python train.py --n_mels=40 --hop_length=160 --input="mfcc" --codebook_size=256 --mask_prob=0.08 --width=192 --beta2=0.98 --max_steps=40000 --batch_size=128 --warmup_steps=2000
Rows from block 4 of a small self-supervised audio encoder (BEST-RQ), named by matrix and row number. Rows with one number belong to one neuron. Each number is 500 + 40 x the weight over its row's rms, rounded and kept within 0 to 999. All counts start at 0. Numbers have three digits each. After the name is the row's rms in percent of the matrix's.
After each neuron's rows are labels from the 100 clips, of 14976, where the neuron reaches its highest value: "strongest on" is what is common among them. Only what is clearly more common there than usual is listed. The data: strings of digits, spoken by a formant synthesiser in many voices. In brackets: how many of the 100.
# fc1: MLP up (model.blocks.4.mlp.fc1.weight, 768x192), inputs 0-95
# fc2: MLP down (model.blocks.4.mlp.fc2.weight, 192x768, transposed), outputs 0-95

fc1.613 097:489482444498459485570473555533538508568490471478561491529534526498518522480456548532535510508468541472579514454489503475562541472555582476486509504450501422557448524454477457537482424522549510450517563475458425459502503512522474515503526448388449509565492509538443505554515471543470501597
fc2.613 093:520496519521449541467470507555530479515490476503509488545530489447518511451427500522595535453565526435560537482467492545488508476544539471460487529536514469536510501502568470523515449461472508472498543517463494532533430472548491525517489512528545400389513523524482473440439468489472445518
strongest on: "zero" (81); last digit: zero (41); first digit: zero (39)

fc1.750 098:413501524475418513504455513510479481510545495486502547458477437539451470478496469538520520483532572510495488491497570542475493512484557507518557592526527502573491434486463455545474440539576467481437485517593424469519445520544582524573448500524533536553511478453494502565434487488564471530
fc2.750 097:550445544507587504500506525455546584489482589547498509512526473488449454466512486466543486496534579461435549523480544549483533490519532483538505473546542486518535508448492537521461447425456527473480490464574513405462516447546489496503479550538539531545446442458524565444465490493510460512
strongest on: reverberation (86); "nine" (57); "seven" (53); last digit: nine (32)

fc1.228 093:516562385501492491458542551512525493550465504544473468599511460517494452470482493559480412532495498505434484551529559491466563491572462471557526504524518421544423526575534553472459548572479501436502488519446486437550498508513562562451501528520483390486534474531447588541519493478501520550
fc2.228 093:507543507533518510514479489548543477454501502547485500557396482521409523584480559511520503493549517556557472456532480470562543523459488508518555473555528576488472519545529500491452530551423492505507500486539517475470479513475516442499451521501568538550507504510512465573493493451502482477
strongest on: reverberation (99); "four" (56); last digit: four (35)

fc1.188 104:483488437502467529479456580450501532518537420427581498494497481498489453527502482488524485559503486475577452510519501546553514511481540520484427453497538498569513497518526483398517576492504471469531491515483480533495431491491648525464515456445479532546490512489513551518476515539401450503
fc2.188 108:522507491537514498492520445491573474478490510473493488447494540403396540473458471528520515540498385505506556436454501512519458488449460488506464507482462496436437540459475547569534489490446494431485453524532567647428462483521522508479481473535470496534563454504519508445512454439473513435
strongest on: "eight" (89); last digit: eight (38)

fc1.281 103:472499464518459565474509453432483526484501479433518533500519492581428496522558437553490488504499531485416542525531455515585514539509466538534495505580532559494533480483467407511518502522540466478503552503455479509485458488510521609500523493514522517464466411475445524474446493486505476500
fc2.281 107:524517448501485543489500523574488540479523514393548526533547514468409489473522472487489515493499480460501480645536476518602526518512418491504493530489485468497511534519523407534504503487543511465474442446484508476487426477470547405491509508569553500507540529517513522536509542487466458491
strongest on: mains hum (95); thin (high-pass) (31)

fc1.287 095:552490477481498548535494429520495413500560495473493548435437462441495463486575479498491491586486515487492502515511503502484478507494499530568583512451488536439503540471482569550483403577534509506436470524525489514462406459483505443558501510495520459448543568500460576524524509555518512505
fc2.287 090:520449542498499510517515553480458583528567484486529488488539480505497544504509524438512501492454535504505546488524480543399488491481486478547484506543470420611528554518553524488495543453472506470465447489464487501528416516468495536475532489503473474506466540488550515525570462507528466598
strongest on: voice: deep voice (63); "nine" (54); last digit: five (34); last digit: nine (33)

fc1.701 106:491470505493468540468489507534525411470456510451514424508489494515547441490494520493461501508520508504646481535505485454453495515540467485516556553534525485517486492583533529495463498493545481533493547506578447441461510460511570523512501588498495515499570486501524495483460460534490544470
fc2.701 098:503437509512517431458509481476456527549564517506514515448546542502425491530554493491521490451478510450518470569426545535558587462424509543457551531543518509415482527485449582466530518533519505524528430533500466522536517431487463471490469528420500452595517484409539495459542469521433516507
strongest on: reverberation (91); "four" (64); number of digits: 5 (42); last digit: four (27)

fc1.591 120:419421502503487605444487490526510572470450560498508492474486525500520511502524525526488436558559487541504498470522551533483479452527503503463447444506540499549443549472583509497558517524558487520523476509522536421504491450551484573475454506544539509520530480528468540473478469453516480505
fc2.591 133:504525510523567423421505520458463536451573522539542512487547442453523528499411473483482493553576511458487538500476439523506525518442485465499509501549530478458521495556563546488503526505457514517498568492514546505466450425560552555456485473482550513494458482442509526516512474545512549530
strongest on: "zero" (100); voice: high voice (60); first digit: zero (32)

fc1.98 094:521517446494452509491479554554431592549595564449515521561455513506507492494419507513581528528501463445511462514479546525509543421494562506465516526479489510507512481528466537542562550478532529514538551472454478367489511531497464488463487488521515452580495514496493497513422463562461496431
fc2.98 096:535569552505541554518546564473491434477474510458526464481575457571499475516514454523488554512519447476462548395480414547523507493555511495486515573574468581576488447522546538490431469501521499544514543493489490452511532398489509568492482478502547465521475525534529528491469467497520506565
strongest on: last digit: nine (31)

fc1.482 100:533527481574495514549454553421490520505521468502523442508523497526459523462546445553497477460456547469444584468504476520546526468514489538470536497484599455484519553500469526516537503452485501566515490479463426500394448442569512502482528467470490480494545510513406541536456520459509455533
fc2.482 097:468461490490496547496487481566505487536589519485537519615471505452522561612533507466598450492478521433513427574493533536567528511497457468448528475497480450485497500478573554471524548562489493442488500537529494496485484517444445526466550523553543479454474482487492489555481507441518461482
strongest on: mains hum (81)

fc1.624 123:569551508438498489601584423512543480500471568489499511440556491501512526499531500505533484495509471563503465512485451504498530562519495518512498495470586520374483523541545490497568513464484478523496509524460549466453454516506500496447444508549475408493573535515460615511555460482444528448
fc2.624 136:524486537531604356455553507481481497513545459489504530537459471524473480453506458457533512522567550451505477563459403464531450535531562522480495474492453487510497473505509463500504501514575529509505487440488548550499462417521547516481527487478460477548487496505483505446485473530452513492
strongest on: "nine" (100); first digit: nine (40); last digit: nine (29)

fc1.134 086:477486496524477529516536530566449526500509512439420452496548521477607549493508491465487419473509447542553511545475586477533527503542432499504520513481492499470412525508536500625471483559582511495509424485472495495562488487512504482488515536523504491539528557552499469552477524430484601490
fc2.134 085:512504498548505567517547468450539552474475484472544571549455478527550530471458477416486559435481478530568527447546465504491533457541419480416476452476532464496520483427472506494504477510442465597489598483516487478450561497427487521504504533458554517477454480487503491620567460462507506505
strongest on: reverberation (76); "five" (62); voice: deep voice (51); first digit: five (40)

fc1.293 105:551503416515508559519462406541523532471477468522537580517464518508558517459421450491566497455518499450512537469536502558525518511517492519512509495435469402482474557481538448470519524498447524545526510502469532469467571489506447483556523496455533518517511450506441513455514454518414442474
fc2.293 118:494482520498505388450510447499478532463582422431505524489419486491500486527484542449527483482529563435518506602545527431463482510493496492494561541470492478532539542508498493467423456513533521519521447466534541573542544475466409523561505540462528472448455497497388569541463508463535472465
strongest on: "nine" (95); last digit: nine (85); voice: child-like voice (57); first digit: nine (28)

fc1.562 107:467491491508441553483474521517569537538532554528579512506542479515574504503452593469514477532525419498496490520477546478554470529567544506548559447552575432459405453537518515528466553532567528456462479477566497433502463490501590577483445504557498449597469472495504504528447461478452482548
fc2.562 110:536494473557513466522388483533465587486578462558502552486528479527534554545519509444521492515590490476451558438524518494506484528513536450540497494489560477487623540516574502525516500491474501497551484497480513531520469436514503558472489471535556537450449487576506464555530583493598459546
strongest on: "zero" (100); last digit: zero (98); first digit: zero (36)

fc1.221 099:511510501523469542520484553461508458521536533561469603494438524507557571491505475512502556530502542558535505463473540487544493541483441492486429518420493445549572531521479551495507473539474517462580465493468462487468470391511533508571508484487531518542515500480484506534444502550533474429
fc2.221 099:541516565526470334523533486491574494471522502454531546547517516558522545527478595438470515540511483564422447511485534478472525493524482514517417564534491501533578453512578436463527537515476539511431518555504460531474482440501508472490515455491416554488565437500487507594469554541571477549
strongest on: mains hum (46); last digit: four (25)

fc1.700 095:502504474390490514483504509515533482503485452567542509515510533515495501447415489559447552443473562570545426448474479569549510492569439574523530500506550555516508531484546537457448480513469471474468464524513462476517525543566479569354511515459576501526549547567484467536508504565496455519
fc2.700 093:488496460581498501498495454500513545510542469528562504525482462442544580548489566549499475531526455537493497477518548478489506495493449526470497492545506484479534535411539483513514496417483513440494490454514468447505481513480431509636514482489484490477502551426460532464504473464480492439
strongest on: voice: deep voice (57)

fc1.706 095:478438476498480491461491464500512519529474494542569513486525494504516487459529468419499502460476452518529493516476474499525558515446433550460495474616467477500468480489504487485458426445557469475474461564424448469420493501537456566527501525569511473538479488517509576467570498472489499521
fc2.706 092:555572513480520496532527493569510478556440435443473524515492473530489509497541500468518447523567502519440521608471497558482517526558484513558535442504521456529537539489443473465473470466548478458421481495452480500442533509478505386489566528564458518502511508607490475473512516535523539488
strongest on: "nine" (57)

fc1.158 092:577516510489511530526487467503565525584482555497510472496464537452514542500566499510524387533544459459539476462465569476440438587557476503500504526459474492535611525451486464391538423451522513484497539559497456452488481537482560450542420473512501527500491484486494508469520487443548561466
fc2.158 091:473542565520501484492480541439543465503495466483507492443524469477625504482535492519494669467516435465455456501490536486471434467506402543481530500522550564482470498493516470510491468501410521505486478561505539461502476453494428529470464485444572463491548512482500471524484496499502518533
strongest on: last digit: nine (27)

fc1.565 098:523585488527427541496489547519518531528497472553548555547542550508538413452512478514518559505467462476423560547559562475562483449455486469487511481413537419444527458435512470472578485441499503489509462528451512412507497526486486538485611483422568414524545478495485487496487498491547459487
fc2.565 098:504510491543544526481500498481438477523488469524457504495471409545496531578529461538476479509493532456473492454487555530475520478542535526537499591525455429521509476463513507517457574530538526502487387482527535506544545478504489462557496517485510500505554525496428503512561500518482444555
strongest on: "five" (100); first digit: five (41); last digit: five (31)

fc1.91 093:467517500481415505457474477546415455514528499503513517452475490508426496522455482503491466455535516471571547502538463476552433536495462550558515510474520459511501469547396461534409507530521470528464531492523490482486478504470471481532544582538523497510490509502521562408489384517531580557
fc2.91 103:457424515555598487451554457477415531489467455548518511504507556490435511433459443486501405465580482413480468542512468518493575456514505485505531503522539442469529472585534538465499519544527562428511510400552529560482508582486536523515497495495533509565518510507503510452460519557493480495
strongest on: "eight" (62); "three" (53); number of digits: 5 (44)

fc1.473 090:529433484500491464516504453485582471487464503514555532510450453467516462425548535551596533506487509468510500428483442441450510475475538531476545450446534438466540526482486492424501522458449531443553599524511547441526497443500544549573497529466509573507488489533518510513534509469536469568
fc2.473 086:560497566518508562543445467573466547535446513524452505496586535544462468509534498470482479545509392392525496590460525515479420501529523534459493499521571529493580481450504497497419508523545546530490450512490436432534467516552505493541496475525561507412455498433568490335456510483501484531
strongest on: mains hum (52)

fc1.45 094:506580475530498487502449427520556610568418441441518454472493533502514542522515497497509429503486479371533504480488467496468512495481559524441503524517531491465461468422456560499520542458515508533554482481509482460494482500540453511507454461488464470610535505533566520529516481539445563588
fc2.45 092:435534479507530481454488529502498435474463528544507444509519453500552530481516514497505500523465486342441435472460540513479506460502499568465500506489458534447534462435525564525500490470477538516519490489481513407509502486498465481504474499522581518396487496445544464541518495443596502480
strongest on: last digit: nine (30)

fc1.766 099:548479456456491476364511467506510503463543456511519544513538513528519530505483609505514492434566510499512561537480499512508484508499476539471469489498465517474448527522501470473433443542526432540459536495480434439515526498505551529501523506480483474472459521514491550466498446526464548493
fc2.766 098:512508497506507554513545481523422427519560443516534491536488556513493569469530422515490505505450508470493536487467488510515542469502522469525513489436536481405500487499497516476510477499521510491533602468503478542554472491456455516501563517500497482540488524478487540475521455551501539475
strongest on: reverberation (96); "three" (85); voice: deep voice (58); last digit: three (50)

fc1.490 118:543524536492466499552509514561501525421467460475538531542459531502581436507553489483530527444554483529485516513496574520539588536490511516479506517462551474495515560507514537506532472498537498491547453482529471414463513484500596478494567559425547447512501478534490517468534491535480506411
fc2.490 128:482502511494597490455446409476491543482434418410470529508423469491517533498505408524551512449558531493428496489497515563537486502502491473492546536495464473529436519457492504501498475451475458544519440464453441473483558427500495461514490541419477434509522502525514523563517464577449501545
strongest on: "five" (100); first digit: five (39); last digit: five (25)

fc1.80 102:459504436471480539545510441556455481441503555523518505498549553485531488490479440489561519559511553500497482508466509525608503482564550511502465455471468418452482480578548482418546501525486482474584485526585482522478488477527456540480506482473510497563444485542494548502570465548504472555
fc2.80 106:501543585501538477496510538516534445485515477571507507481504522473482489509513505525495468532471457499564423466536499536500427526523447530477448509452485535502536532524543474469542531531489488474425544515512519555541551466537435520502527502596517473528484480483403536509397512388550481493
strongest on: last digit: nine (27)

fc1.57 094:470505462492453602491555482475459546440573529462517496451539501507503483504499494554544472520497529458509494560503512461543546506439588482561512538506542543457570526437520513524501514545613494562495555513484566523475476527514512613448545470520460390529501485540515504454468493445485548537
fc2.57 096:519500525514490613508483442572489491527514582460508494475510478504408483471540516483482561421487543455491500472525511488539505506543660476508469495506492539500448497426494507519477549517497474593494460475453484485533477514505476440548465485558518523502502543478508492504449515524507524500
strongest on: mains hum (58); thin (high-pass) (46)

fc1.73 106:504491521536469560561454384439532560518465569537570539463514548465574534510507446441549457468513462485568545484492456536479449487533501521532489494497537490472536483518522455444500502460442467541509527476498449457429524497463507504450457557512507488538462452479511534479489480628427457471
fc2.73 117:529544475511535381530483445470479519480511479538510469465458555528469502544450508463403480528559498469536453491567526491510504476552478416510451541490495596519494427493476457531494523539530472487541476524556521587524565402494418512469479439506459495523545459601482551512517471537518508442
strongest on: "nine" (98); last digit: nine (88); first digit: nine (31)